From a checkpoint of a small contrastive image-text model: text encoder width 320.
Rows from block 4 of the image encoder of a small contrastive image-text model, named by matrix and row number. Rows with one number belong to one channel. Each number is 200 + 40 x the weight over its row's rms, rounded and kept within 0 to 999. All counts start at 0.
After each channel's rows are labels from the 100 images, of 14976, where the channel reaches its highest value: "responds to" is what is common among them. Only what is clearly more common there than usual is listed. The data: drawn branching plants.
# convs1: 3x3 conv, stride 2 (encoder.blocks.4.convs.1.weight, 96x96x3x3, each kernel summed), inputs 0-95
# convs2: expand pointwise conv (encoder.blocks.4.convs.2.weight, 384x96x1x1, transposed), outputs 0-191

convs1.70,217,227,223,167,184,146,238,164,147,152,248,232,143,206,175,203,244,220,147,181,183,238,222,176,173,156,156,213,181,223,239,167,201,160,244,160,205,230,212,220,215,187,154,132,193,171,193,226,274,244,115,231,154,237,137,183,281,151,142,243,245,164,162,197,209,220,208,173,170,164,185,161,194,197,173,263,184,151,228,85,240,121,176,231,222,157,253,183,255,172,145,190,214,297,206,228
convs2.70,247,117,159,243,220,189,227,205,124,209,204,178,207,164,215,278,207,168,246,153,163,100,150,178,199,194,182,256,105,174,232,231,147,167,212,207,187,160,179,184,224,205,242,213,213,174,226,190,170,134,229,246,149,197,211,98,206,201,182,180,297,124,184,197,191,208,194,192,163,152,247,197,251,174,156,125,194,155,168,173,183,206,204,196,237,122,295,195,195,210,198,148,203,253,235,239,252,215,155,183,263,251,190,147,234,191,191,212,182,205,177,186,204,196,248,233,156,182,194,179,201,176,158,202,241,133,196,164,203,145,165,204,151,184,172,210,246,127,155,288,246,257,201,164,233,266,224,236,173,283,193,292,196,203,166,192,209,146,193,146,280,162,202,213,170,157,262,239,178,249,253,248,161,217,217,231,143,277,268,231,182,193,223,255,251,169,178,280,158,176,187,112
responds to: white flowers

convs1.41,154,167,235,199,255,165,144,237,223,195,131,265,197,250,183,200,264,197,212,167,143,242,125,164,162,230,178,157,237,217,114,227,197,214,223,177,251,253,227,177,163,143,224,127,227,189,161,200,207,230,162,190,195,138,170,217,247,198,153,191,174,260,162,185,217,111,272,185,216,175,222,187,229,226,238,195,205,206,252,176,174,270,265,189,172,235,197,143,179,237,176,113,160,271,154,154
convs2.41,235,249,154,174,190,161,225,243,167,217,154,173,221,159,194,169,217,133,193,254,157,163,221,247,220,218,212,227,241,200,226,156,161,289,207,208,248,141,249,137,199,218,191,99,134,248,233,223,221,212,224,134,178,176,199,228,214,105,203,189,113,237,178,237,198,218,199,206,241,169,220,237,201,256,191,229,135,206,238,189,123,249,203,195,233,186,171,139,189,158,222,226,261,204,263,203,162,196,184,124,206,197,118,170,254,258,298,204,212,204,254,200,219,171,199,200,135,232,197,201,122,257,205,256,180,140,95,229,240,210,212,227,239,233,193,210,180,243,159,143,230,227,206,256,186,251,189,153,208,269,176,216,307,197,158,233,183,177,226,207,229,186,234,121,225,174,281,166,187,179,235,247,164,189,197,185,115,153,157,174,207,176,294,165,225,181,135,240,227,228,176,227
responds to: wide

convs1.92,176,236,232,124,226,162,148,214,257,238,236,211,260,219,260,258,203,189,207,258,221,173,193,153,255,259,175,195,191,230,299,223,192,195,129,282,184,177,239,150,176,208,218,177,171,223,147,215,297,267,196,173,219,194,158,135,174,159,203,186,207,194,181,170,240,291,209,183,180,140,196,232,216,153,218,209,181,161,210,244,224,252,319,155,180,199,168,210,193,171,202,248,196,240,201,156
convs2.92,199,241,163,152,241,164,134,153,132,133,209,133,168,207,214,156,158,205,246,190,247,242,242,223,182,236,225,205,248,170,155,169,189,197,202,216,208,181,178,223,196,168,171,258,190,216,265,217,297,248,141,216,215,230,119,145,253,158,154,130,132,182,177,208,207,209,208,216,195,228,153,239,195,166,218,223,195,197,218,221,143,237,222,237,170,193,211,166,184,142,149,208,242,155,127,203,167,260,166,216,140,148,125,286,206,172,208,171,171,170,277,206,172,198,126,228,173,214,125,159,229,126,240,143,196,155,173,240,257,171,155,145,265,184,199,222,213,246,175,266,142,214,86,155,173,169,255,196,236,248,160,120,179,242,198,215,231,139,185,203,222,223,185,236,200,157,231,175,236,172,175,210,255,199,304,194,275,217,191,210,172,222,151,251,250,173,196,201,147,154,234,98
responds to: leaning left

convs1.49,247,189,216,235,198,234,195,194,145,174,211,158,172,186,199,210,199,228,240,163,197,204,180,152,187,229,208,253,197,223,247,197,227,212,198,229,221,158,261,192,196,173,179,190,240,245,216,212,167,140,223,184,226,181,201,182,165,207,193,201,235,237,216,122,242,149,172,244,305,265,190,276,205,185,150,272,256,157,197,133,273,202,296,116,299,189,245,154,246,257,203,226,286,142,179,201
convs2.49,176,249,218,155,166,161,199,103,201,207,194,205,200,219,179,235,123,183,211,209,105,180,198,180,158,286,170,230,198,174,147,223,110,254,181,169,202,151,146,171,234,233,262,148,170,148,242,183,214,233,286,177,214,258,286,164,203,231,213,230,219,132,196,153,197,161,150,153,225,115,255,224,212,195,170,179,284,200,167,223,198,188,216,246,189,179,170,170,220,191,213,218,202,166,187,130,231,152,214,220,193,165,219,249,151,177,181,186,207,181,192,203,183,217,207,207,166,164,190,118,160,226,193,212,189,198,223,202,220,196,212,154,270,183,198,190,145,157,167,138,145,284,223,197,164,240,140,180,147,202,242,183,221,171,194,199,197,212,202,224,212,213,223,149,185,203,235,192,238,212,132,178,223,212,112,168,130,230,169,225,175,197,147,173,195,183,239,218,238,97,213,184
responds to: red berries; night; narrow

convs1.61,195,204,201,134,242,213,185,282,211,180,262,188,186,156,212,187,126,211,160,180,247,154,186,220,228,248,194,154,155,149,209,183,193,82,101,242,184,247,210,183,218,256,206,193,187,216,246,199,247,134,165,139,190,206,220,122,198,200,206,148,208,201,211,199,175,187,118,179,217,145,152,215,196,222,280,174,157,191,228,225,198,206,162,162,207,112,225,203,279,223,134,229,238,160,219,137
convs2.61,154,151,185,226,198,283,161,268,156,230,175,226,151,132,223,95,172,201,156,176,240,127,224,181,225,98,195,211,159,244,201,184,212,208,223,164,198,243,196,221,205,158,217,186,300,166,230,170,141,225,167,153,220,213,255,165,198,236,169,158,225,158,252,165,188,181,132,139,209,192,220,211,209,177,188,243,233,207,211,250,255,231,152,143,242,167,208,185,193,182,125,212,194,122,140,159,157,195,220,140,250,140,244,169,243,145,282,172,152,201,235,174,188,138,175,194,216,184,188,184,197,244,162,180,182,154,284,141,175,197,154,168,191,169,167,260,176,227,184,223,220,141,209,223,193,154,205,198,216,134,171,202,204,269,236,186,147,186,193,199,171,210,178,238,126,276,181,208,234,233,186,219,202,177,231,134,192,203,218,253,167,159,182,203,167,191,174,208,147,240,231,257
responds to: leaning left; bare

convs1.62,198,198,211,268,163,217,246,179,171,151,230,163,134,217,107,236,196,181,136,236,159,191,128,195,206,166,206,110,136,168,208,219,282,209,164,148,208,174,269,260,140,192,195,150,216,273,150,180,139,202,191,209,153,127,242,170,153,223,247,153,216,167,197,226,165,187,215,187,143,174,150,201,138,208,182,208,163,174,152,220,208,210,223,148,229,188,216,288,182,235,197,169,249,141,186,167
convs2.62,183,165,161,162,215,231,219,282,207,265,253,149,200,228,184,192,172,210,270,216,263,197,165,258,269,185,178,205,250,202,135,219,255,116,197,217,251,197,206,265,179,165,218,236,280,229,146,181,258,180,142,190,179,185,211,241,222,153,158,220,146,208,208,125,198,226,154,231,168,231,200,144,231,213,232,178,149,193,252,245,242,249,185,217,208,164,201,228,245,190,158,203,208,277,213,218,220,194,197,178,225,259,261,242,221,288,206,204,150,190,165,229,222,193,133,213,126,226,257,175,242,128,182,157,197,124,188,205,228,204,136,156,260,175,182,273,197,209,174,199,165,140,235,245,226,158,144,243,195,174,203,270,204,222,175,182,190,212,184,201,141,181,201,167,182,258,197,223,187,244,165,150,234,223,216,214,204,236,271,220,244,158,171,283,148,235,264,247,238,188,246,314
responds to: wide; bare

convs1.87,176,245,206,188,228,207,159,184,205,157,213,225,252,232,267,210,232,190,274,263,127,192,128,221,204,207,158,188,185,241,172,168,221,189,128,185,193,209,251,205,221,224,246,151,216,148,223,173,242,258,142,142,210,164,281,125,205,212,194,244,138,194,185,149,271,194,233,188,195,219,169,191,297,230,229,145,226,196,218,255,241,246,245,282,213,214,162,150,159,226,251,174,172,281,209,234
convs2.87,174,163,173,150,220,206,228,260,149,200,137,98,164,272,181,175,258,181,152,186,214,163,190,153,196,198,191,227,177,143,174,192,166,208,143,181,167,191,206,155,171,230,188,145,217,184,154,261,226,161,146,211,172,136,195,192,210,160,154,205,176,242,126,204,253,150,203,154,189,208,203,177,122,149,157,281,277,215,164,190,118,136,198,186,234,199,181,185,225,159,203,152,199,262,277,181,180,168,171,190,172,219,156,171,215,274,187,246,181,160,187,224,150,165,156,205,144,130,152,233,178,159,295,229,236,193,184,193,229,176,252,197,142,188,240,159,269,161,188,250,229,162,204,138,106,233,258,228,211,221,188,163,225,191,195,191,225,228,159,258,191,119,113,296,137,189,248,83,224,235,242,195,254,239,236,172,231,223,171,163,240,218,165,216,183,205,156,212,204,285,200,223
responds to: narrow

convs1.81,230,186,195,172,197,191,227,146,229,184,293,173,116,216,244,159,184,193,213,168,245,258,205,131,193,220,220,204,155,138,197,149,173,210,191,144,175,195,211,147,203,128,248,214,253,141,167,242,141,151,238,209,197,126,207,204,153,219,218,235,252,266,220,142,230,173,110,171,214,288,243,190,163,187,137,262,202,205,250,168,211,247,261,272,234,163,180,174,174,190,195,163,161,201,164,205
convs2.81,231,193,273,183,230,205,196,197,184,158,165,236,131,167,233,169,153,156,194,214,273,161,190,171,210,184,173,163,212,183,154,186,149,151,237,188,224,215,167,186,188,140,134,224,299,248,164,174,212,301,179,271,204,197,246,223,195,189,230,151,265,205,203,178,253,213,182,202,148,114,222,201,222,172,197,217,196,244,166,214,174,70,226,215,194,220,244,144,182,177,186,216,138,149,151,185,223,95,167,146,199,221,195,245,177,212,171,254,188,235,150,217,206,174,223,183,274,192,235,88,141,173,318,277,165,178,213,133,283,215,235,233,172,177,194,253,192,163,206,141,150,234,202,185,155,252,166,179,215,207,179,205,175,250,230,187,200,117,129,204,214,252,189,135,207,237,188,238,219,206,223,170,193,192,199,281,205,220,123,186,173,208,232,245,203,134,225,254,208,225,206,182
responds to: red berries; night

convs1.34,188,175,109,161,197,188,295,211,232,204,183,183,126,171,138,197,228,262,226,180,158,184,206,235,173,248,267,220,231,222,172,234,185,319,171,244,168,140,207,231,239,255,222,187,205,152,187,157,190,169,220,169,233,192,214,208,184,187,159,168,201,188,160,200,223,161,191,345,251,198,177,182,204,216,234,243,198,201,192,162,208,177,143,155,230,250,210,167,224,149,218,154,277,228,280,205
convs2.34,206,255,195,140,129,173,178,148,193,221,248,152,96,281,196,197,155,212,216,158,221,212,185,222,149,215,288,233,182,271,186,236,205,175,200,227,195,259,189,214,225,250,211,187,157,175,245,124,139,235,192,181,176,224,287,192,157,240,144,202,187,186,232,198,148,166,239,184,264,237,138,214,156,223,244,254,229,191,242,194,204,252,217,137,200,227,102,208,166,187,218,220,180,228,210,182,136,226,221,208,230,205,148,183,247,171,235,205,229,154,178,225,184,191,141,219,163,196,215,231,154,191,186,104,159,272,215,229,309,193,183,146,184,258,169,283,198,230,183,175,307,239,244,173,187,168,189,219,174,175,225,157,199,127,238,222,201,243,214,221,222,271,214,209,182,191,161,209,237,202,174,219,195,182,241,201,193,140,179,253,132,198,242,223,178,250,215,147,78,144,143,241
responds to: night; pink blossoms

convs1.60,161,217,191,172,176,196,144,206,159,125,300,280,196,261,236,168,191,211,169,253,176,237,151,201,208,204,198,170,157,189,172,202,275,210,132,174,188,214,253,251,258,178,194,232,170,256,210,184,210,225,205,176,267,229,167,187,253,176,250,148,234,193,196,186,194,171,197,238,230,227,177,245,221,147,213,231,220,132,198,244,152,316,255,201,146,261,256,193,250,265,172,222,217,146,257,169
convs2.60,155,221,195,194,215,279,185,185,218,127,201,176,161,217,187,191,180,175,338,233,304,186,249,234,221,169,147,180,199,174,231,154,222,154,207,161,251,222,242,222,165,253,195,140,197,191,236,173,207,200,200,195,256,218,217,185,184,185,171,190,223,136,177,159,235,171,192,236,145,200,136,231,230,232,222,190,194,223,237,208,191,241,150,205,189,220,136,150,141,180,200,225,167,172,173,130,279,221,145,265,171,194,244,217,131,193,135,177,251,238,267,185,160,266,207,191,219,245,258,250,222,240,249,218,232,143,194,178,141,222,213,287,160,214,215,229,153,239,276,211,281,172,198,187,225,248,182,187,210,184,174,191,245,199,183,162,241,230,91,245,183,162,149,127,216,182,153,110,175,253,146,246,221,245,180,121,147,232,253,183,140,283,209,243,119,214,259,157,138,231,142,179
responds to: two-way forks

convs1.51,253,179,154,155,202,261,193,218,207,200,213,220,193,162,241,169,272,132,234,170,235,226,192,246,175,242,161,254,178,187,191,142,118,223,194,159,129,216,219,188,232,195,166,149,233,196,221,254,178,150,164,205,196,233,251,185,94,248,249,191,286,134,226,252,208,203,226,227,189,223,178,235,198,234,159,200,256,221,252,238,240,223,225,253,229,117,214,239,205,187,179,165,316,166,219,175
convs2.51,229,145,212,238,183,162,191,244,177,199,127,212,242,176,217,193,160,139,117,189,222,143,145,125,206,221,265,202,143,165,170,219,166,166,230,180,143,280,288,137,167,130,267,191,143,210,231,156,222,155,196,135,211,210,170,221,241,285,155,189,173,168,164,129,195,179,200,160,210,228,187,151,130,209,180,222,231,125,184,185,232,261,215,248,227,243,167,158,142,249,179,220,215,204,242,267,174,123,213,170,188,175,239,231,195,255,205,210,189,141,191,206,235,213,132,187,131,194,177,223,301,121,167,169,251,231,117,182,174,229,172,186,145,185,214,236,185,190,226,217,226,242,241,132,239,183,181,149,120,182,121,185,198,199,189,233,220,222,186,181,203,162,172,210,201,196,148,124,216,233,163,173,204,261,138,183,258,191,232,124,236,156,99,164,182,219,231,209,199,181,208,153
responds to: red berries; leaning left

convs1.75,214,197,132,232,174,140,208,149,169,230,179,197,194,158,233,190,182,300,207,239,291,202,249,187,156,215,253,166,153,196,175,158,181,244,210,138,160,141,149,203,221,219,184,164,153,158,168,187,238,252,186,281,161,258,164,166,248,156,228,189,223,156,219,308,176,185,119,200,241,194,221,220,230,187,120,217,250,199,233,152,136,220,255,244,237,203,209,246,198,214,199,217,175,236,237,151
convs2.75,242,226,211,187,238,190,248,227,212,232,215,221,201,192,165,202,188,155,167,127,226,209,184,250,281,233,163,148,189,130,231,193,292,237,118,167,173,204,185,248,129,254,206,206,165,122,219,163,130,137,113,149,273,145,231,152,231,229,239,263,182,204,184,187,249,154,172,155,225,158,245,293,211,142,179,271,219,174,251,251,194,147,171,175,234,241,243,264,273,179,234,175,228,190,202,167,214,204,253,194,151,195,233,143,153,193,202,233,225,244,140,195,146,182,229,237,170,148,155,218,214,213,126,171,197,119,238,212,187,228,293,193,152,158,112,231,197,161,208,172,266,266,173,121,227,158,161,78,272,149,161,204,270,209,146,174,213,200,222,193,179,202,149,129,228,155,200,191,194,244,139,193,177,226,129,200,222,187,199,186,186,157,192,264,209,181,204,196,168,207,259,149
responds to: pink blossoms

convs1.66,172,96,209,181,168,215,195,174,257,198,200,221,153,217,188,227,197,215,189,239,163,219,140,174,181,185,223,204,251,167,285,178,166,236,227,122,201,154,187,134,204,185,203,187,202,205,244,250,154,170,185,269,357,259,170,103,171,244,230,175,177,172,232,307,197,211,190,179,200,236,191,166,176,172,135,201,166,200,228,202,216,181,146,250,170,198,186,153,210,206,218,226,222,159,172,147
convs2.66,227,196,221,223,206,256,242,215,204,160,236,217,146,226,159,268,189,170,319,146,209,290,273,244,227,216,176,156,181,185,225,216,189,172,237,251,247,177,99,205,216,266,283,247,179,206,229,200,194,213,185,251,167,242,177,262,195,173,240,218,164,112,273,253,113,199,144,233,220,243,165,191,215,216,156,212,234,188,223,185,206,177,228,186,229,236,233,142,272,170,261,246,245,119,144,171,186,139,171,216,196,217,154,205,143,231,185,173,216,139,190,199,212,206,247,168,183,209,159,279,262,198,218,109,166,173,179,180,257,225,187,169,169,150,171,203,217,197,215,207,186,258,135,136,200,213,157,240,214,121,233,246,233,230,149,146,166,199,225,186,141,202,207,171,258,196,147,172,171,237,122,148,215,191,168,181,132,194,171,153,206,224,235,221,209,158,142,180,162,146,209,184
responds to: red berries; narrow

convs1.14,223,189,159,170,139,200,233,206,103,177,125,241,217,195,276,162,285,210,161,241,117,257,231,235,199,200,205,162,207,189,203,161,223,141,265,194,185,180,170,249,203,252,121,188,197,162,252,150,154,211,273,205,156,166,210,200,200,159,174,212,202,164,249,219,209,137,202,191,168,239,225,268,162,297,198,171,159,174,215,225,278,152,201,189,181,188,188,256,212,145,143,173,163,227,191,173
convs2.14,213,230,156,233,219,251,248,185,169,207,199,228,156,231,220,170,192,175,190,280,226,155,296,205,225,161,171,167,262,147,281,215,185,198,235,232,200,158,179,146,273,182,194,198,191,202,339,206,218,204,196,180,215,160,209,180,206,204,183,177,236,94,242,193,226,205,187,240,174,186,172,180,245,190,189,205,250,187,287,249,175,186,182,198,221,127,190,213,257,313,153,234,273,181,197,242,155,190,192,140,176,181,101,247,226,197,245,213,186,260,213,207,220,143,160,235,98,228,152,187,263,263,207,157,194,196,136,187,234,185,144,264,199,216,179,224,165,177,223,217,192,141,177,178,196,176,242,224,202,225,217,212,208,128,197,213,130,164,99,160,111,206,246,135,262,296,218,313,147,193,196,199,255,222,168,193,198,241,204,163,183,218,151,273,274,197,188,195,217,239,131,176
responds to: narrow; green leaves

convs1.52,169,226,209,213,203,200,295,213,200,148,147,168,246,211,163,201,278,181,146,194,222,262,199,201,162,253,153,126,234,221,167,259,194,239,203,169,150,163,231,189,248,140,177,167,284,189,206,211,190,186,213,167,199,201,259,151,216,180,194,185,195,187,189,236,346,184,300,204,140,195,237,182,222,137,156,132,117,186,261,183,211,166,175,196,181,249,200,190,188,209,186,208,159,178,197,160
convs2.52,187,189,222,160,179,217,116,177,259,147,201,204,238,186,270,240,199,256,165,163,248,167,193,168,204,293,242,196,151,213,194,145,223,169,186,132,194,194,144,191,222,226,214,253,257,181,233,260,188,274,170,192,198,138,228,194,194,173,200,302,212,202,175,202,156,218,185,229,166,175,224,166,201,188,164,222,149,243,225,116,226,153,197,221,180,260,172,267,156,217,184,117,172,186,209,217,218,218,218,142,144,183,198,185,192,240,219,152,251,277,203,217,229,153,205,267,215,192,246,271,155,303,198,235,227,241,156,255,157,285,206,198,176,170,193,167,206,242,149,211,215,213,231,199,152,206,150,159,156,164,313,239,151,189,165,163,162,184,188,180,212,247,200,182,200,161,234,242,240,174,178,218,198,238,192,226,159,182,205,192,283,194,214,146,216,100,166,146,186,204,277,256
responds to: white flowers

convs1.16,259,228,260,151,118,259,162,245,156,165,254,212,143,206,220,213,230,189,205,240,190,206,184,178,175,188,175,155,287,177,275,215,225,250,166,135,155,182,193,245,164,217,164,165,186,213,225,113,139,175,209,183,213,170,247,184,171,219,201,172,240,266,176,214,232,196,242,176,268,259,216,220,239,212,198,194,152,195,140,188,198,278,325,163,179,241,218,198,155,188,202,250,268,186,183,235
convs2.16,228,210,130,207,230,219,209,261,235,212,194,168,185,222,165,134,150,168,198,157,193,177,221,159,148,191,203,261,178,163,148,170,215,229,162,232,178,247,151,186,172,184,272,219,284,201,242,218,144,196,223,178,241,205,220,148,166,236,163,189,223,228,153,182,258,205,149,222,186,168,235,241,235,153,155,210,202,118,233,273,196,267,194,295,183,228,211,99,192,287,220,263,253,193,210,145,189,214,167,171,154,184,207,282,227,219,213,160,263,157,223,178,193,271,262,174,177,172,274,143,247,232,261,143,191,229,196,159,247,179,274,271,146,173,147,211,195,232,152,200,207,191,176,182,149,145,185,216,143,255,188,168,113,132,223,168,193,218,175,129,196,221,123,220,288,175,252,268,251,166,251,121,201,230,218,253,185,223,261,161,173,194,186,216,211,186,248,195,159,179,197,224
responds to: night; pink blossoms; red berries

convs1.18,263,165,251,176,219,204,207,179,148,227,219,210,217,207,204,327,326,204,149,163,264,167,167,221,210,152,189,195,166,238,138,156,163,154,144,178,193,222,188,210,181,184,148,147,246,148,251,239,127,179,206,218,159,176,184,188,205,161,175,195,159,159,253,218,190,161,248,233,227,270,195,203,262,183,192,256,218,198,196,161,247,160,158,149,175,215,132,212,199,177,218,255,246,267,164,225
convs2.18,212,171,239,89,190,209,184,258,197,198,232,154,181,202,208,259,183,174,223,156,195,202,169,217,234,192,150,195,110,281,161,260,161,245,174,221,145,189,181,220,169,202,229,224,224,206,193,172,256,123,157,167,182,183,245,224,200,156,250,178,198,204,121,207,264,236,201,192,203,219,223,141,246,235,204,184,128,239,260,181,211,184,201,254,172,214,175,185,199,186,243,200,229,211,155,251,153,128,159,167,232,223,146,153,239,160,232,219,138,187,200,172,202,207,215,146,181,185,314,127,201,266,227,174,184,175,179,180,193,265,245,182,204,224,179,202,276,216,170,130,231,162,142,179,163,176,231,270,182,233,268,261,112,177,226,110,200,145,167,172,153,267,182,164,146,229,227,223,228,187,200,139,229,172,228,284,183,200,206,192,251,144,159,127,226,216,244,205,229,238,313,230
responds to: white flowers

convs1.10,155,195,263,192,128,190,205,181,237,114,222,154,248,123,216,181,185,266,213,220,176,206,186,200,198,180,192,258,178,273,235,192,234,164,167,214,163,267,147,236,245,164,172,200,181,226,269,188,187,224,230,169,214,283,246,139,231,211,135,161,245,141,214,149,151,202,280,240,202,209,179,174,227,198,181,283,93,203,184,163,160,201,234,222,229,248,173,233,239,158,202,191,250,254,198,175
convs2.10,170,187,221,203,225,241,207,226,191,268,206,200,187,301,184,186,226,218,214,206,168,190,210,177,151,207,182,192,157,165,97,189,115,219,224,198,240,177,224,238,249,154,172,178,278,228,178,319,220,223,204,220,189,198,152,151,209,277,191,273,220,225,172,209,206,205,242,129,220,153,163,257,189,253,141,197,203,197,186,189,168,259,210,168,177,131,226,194,146,243,243,150,153,264,227,181,176,89,235,181,212,172,186,171,90,225,274,225,188,154,200,160,237,239,190,167,194,210,197,218,193,197,218,96,175,283,108,244,160,158,178,190,256,218,153,167,131,258,166,183,141,143,134,140,251,241,255,173,224,265,194,229,223,164,259,146,192,169,196,209,174,187,170,215,225,228,200,222,235,223,213,236,198,238,211,196,229,203,186,177,170,223,221,270,140,151,133,134,215,193,258,216
responds to: pink blossoms

convs1.21,162,114,233,197,203,185,204,235,202,113,235,229,226,151,178,203,210,182,259,201,128,143,115,216,190,217,222,116,188,269,178,186,232,178,172,199,206,192,207,168,145,136,210,136,238,180,175,198,229,153,210,202,176,220,273,260,217,180,286,188,263,161,217,133,194,188,167,218,172,165,178,150,249,243,183,191,181,144,179,216,109,171,200,135,215,210,167,249,176,212,264,126,233,217,207,249
convs2.21,195,172,277,188,160,174,210,176,154,176,207,196,203,220,165,148,116,243,213,215,297,207,131,198,214,161,215,213,204,249,162,289,228,223,201,255,272,228,176,175,230,195,167,252,218,220,189,300,191,217,206,151,158,207,181,155,207,143,195,156,243,240,208,218,195,159,150,209,187,122,230,171,191,146,227,165,267,218,134,135,177,206,221,235,188,238,144,205,228,176,173,205,186,240,212,174,275,141,151,279,260,261,190,271,205,149,252,231,244,196,241,194,182,261,225,196,148,159,267,177,199,241,201,179,181,234,169,170,259,243,217,205,269,211,155,192,200,226,178,199,239,164,126,246,202,277,238,157,165,267,208,199,172,236,187,168,138,124,193,238,210,249,251,269,196,170,200,194,277,209,150,191,258,190,208,260,152,120,223,139,148,246,136,168,170,165,245,167,226,140,170,208
responds to: white flowers

convs1.57,234,219,167,283,246,226,150,201,163,231,275,220,172,171,161,203,231,245,205,180,125,164,214,255,191,231,197,206,254,215,201,178,181,270,219,181,172,203,280,223,183,177,194,197,201,153,193,271,172,277,177,285,274,231,250,146,205,193,225,236,217,165,205,180,226,149,267,188,261,261,214,213,180,205,166,226,217,244,236,295,193,227,216,260,224,172,262,190,149,228,131,208,236,197,168,120
convs2.57,221,177,161,251,174,166,169,231,192,174,247,258,198,206,156,199,203,173,164,177,196,181,151,195,158,179,252,271,200,158,230,129,164,155,94,291,288,176,235,218,206,199,218,210,224,180,262,180,228,196,227,137,203,218,184,214,222,241,185,206,189,205,191,211,174,214,196,196,218,279,195,150,218,136,244,153,261,176,178,232,188,208,100,235,186,185,163,145,197,188,165,205,178,195,188,204,278,222,212,205,147,294,181,306,208,214,210,206,201,254,166,225,188,208,133,159,218,215,230,234,219,179,230,163,246,170,138,159,150,156,181,117,151,161,236,264,137,231,212,128,167,206,255,233,192,131,279,159,147,153,154,161,214,249,174,178,219,230,221,180,182,175,244,142,153,255,213,145,204,254,236,187,193,219,130,262,189,258,185,164,197,128,206,211,155,221,225,249,153,181,144,149
responds to: red berries; night; narrow

convs1.72,174,188,101,203,234,186,135,159,116,199,156,135,194,157,250,256,241,181,196,259,194,213,236,204,208,170,179,214,245,181,198,197,224,147,164,201,199,206,133,176,171,194,174,199,170,192,175,152,153,197,180,181,216,149,171,175,231,172,170,231,149,101,159,238,215,166,184,193,155,219,203,188,175,276,205,154,134,125,159,241,255,184,140,189,223,246,285,204,163,157,164,308,194,173,149,208
convs2.72,218,145,247,227,160,232,214,337,172,184,219,196,248,167,222,191,171,164,237,159,220,153,209,158,258,219,205,257,283,224,275,146,189,202,210,186,178,260,248,225,231,196,241,199,244,242,220,175,151,153,179,268,163,224,286,156,198,163,246,172,225,238,192,179,222,216,148,222,160,204,213,228,238,244,209,205,222,160,171,146,260,176,140,204,157,158,217,227,193,211,177,159,222,162,151,125,300,219,236,170,206,217,136,213,224,147,195,138,212,191,197,152,142,203,172,160,171,194,158,236,220,143,182,221,252,206,203,183,189,168,196,169,248,271,168,246,193,223,251,224,170,202,206,258,211,169,189,146,223,158,149,288,132,204,185,201,151,212,213,245,135,159,167,232,205,245,237,114,138,151,189,175,203,166,238,170,163,205,235,205,168,278,176,250,172,161,184,180,169,177,154,190
responds to: two-way forks; leaning left

convs1.47,151,197,142,230,205,244,247,148,129,263,187,196,132,234,254,72,198,176,248,233,190,183,132,189,182,296,205,146,247,182,155,152,210,175,211,212,123,236,209,136,156,180,225,171,218,170,143,229,153,170,190,260,192,177,155,230,202,244,193,200,215,161,171,204,199,153,176,202,113,199,189,237,196,239,177,193,216,173,214,229,195,224,114,205,193,175,313,232,170,184,190,187,200,213,176,182
convs2.47,177,127,224,227,235,155,192,209,173,236,219,183,159,243,198,202,218,126,240,189,160,225,186,231,231,182,189,221,213,160,234,210,209,133,206,173,153,150,144,175,191,119,238,138,228,212,155,159,180,185,179,184,169,245,163,270,278,170,181,202,191,187,207,169,232,211,185,106,222,150,192,162,241,244,207,221,246,203,198,242,151,174,167,186,225,190,245,113,207,180,178,222,179,143,152,230,215,211,258,181,183,145,198,228,236,194,174,210,281,219,178,217,208,229,211,193,231,221,267,175,317,212,195,245,265,240,203,266,230,194,228,167,191,205,235,313,237,194,201,226,181,176,236,212,151,164,185,244,176,205,154,206,158,159,167,158,224,127,129,260,268,188,172,125,223,230,239,108,178,179,185,223,267,183,195,190,205,200,224,250,267,106,214,203,224,195,193,231,151,215,168,207
responds to: leaning left

convs1.29,182,146,173,148,165,198,162,263,153,197,209,209,236,178,219,234,168,281,204,229,186,191,179,176,192,279,116,196,198,176,170,145,259,227,212,160,246,166,171,153,249,238,190,139,166,195,234,218,215,225,167,179,136,188,194,243,219,125,123,214,233,301,231,220,125,193,217,117,203,244,214,196,179,205,210,175,255,136,194,282,210,203,227,237,167,254,176,215,207,182,116,195,208,254,185,142
convs2.29,161,195,165,230,175,223,157,181,141,239,164,213,188,157,174,168,178,243,189,253,183,130,223,221,142,239,209,159,186,227,202,217,231,193,195,166,98,200,232,133,223,216,206,157,232,184,187,185,163,123,210,174,211,182,156,87,204,200,165,181,241,231,174,175,170,140,258,200,208,176,208,188,273,213,171,249,179,209,198,234,201,202,238,189,164,254,154,195,242,219,230,155,181,191,206,217,216,210,223,157,202,191,190,256,205,211,253,184,132,200,214,206,167,223,164,165,225,150,197,133,208,323,142,226,216,180,180,163,191,168,159,249,167,204,284,237,233,175,241,219,227,321,141,178,185,212,212,168,228,206,180,166,172,227,209,256,147,227,213,123,262,212,209,199,213,244,141,198,189,220,198,198,189,267,129,206,243,147,212,237,182,227,148,224,206,232,192,177,209,214,209,272
responds to: red berries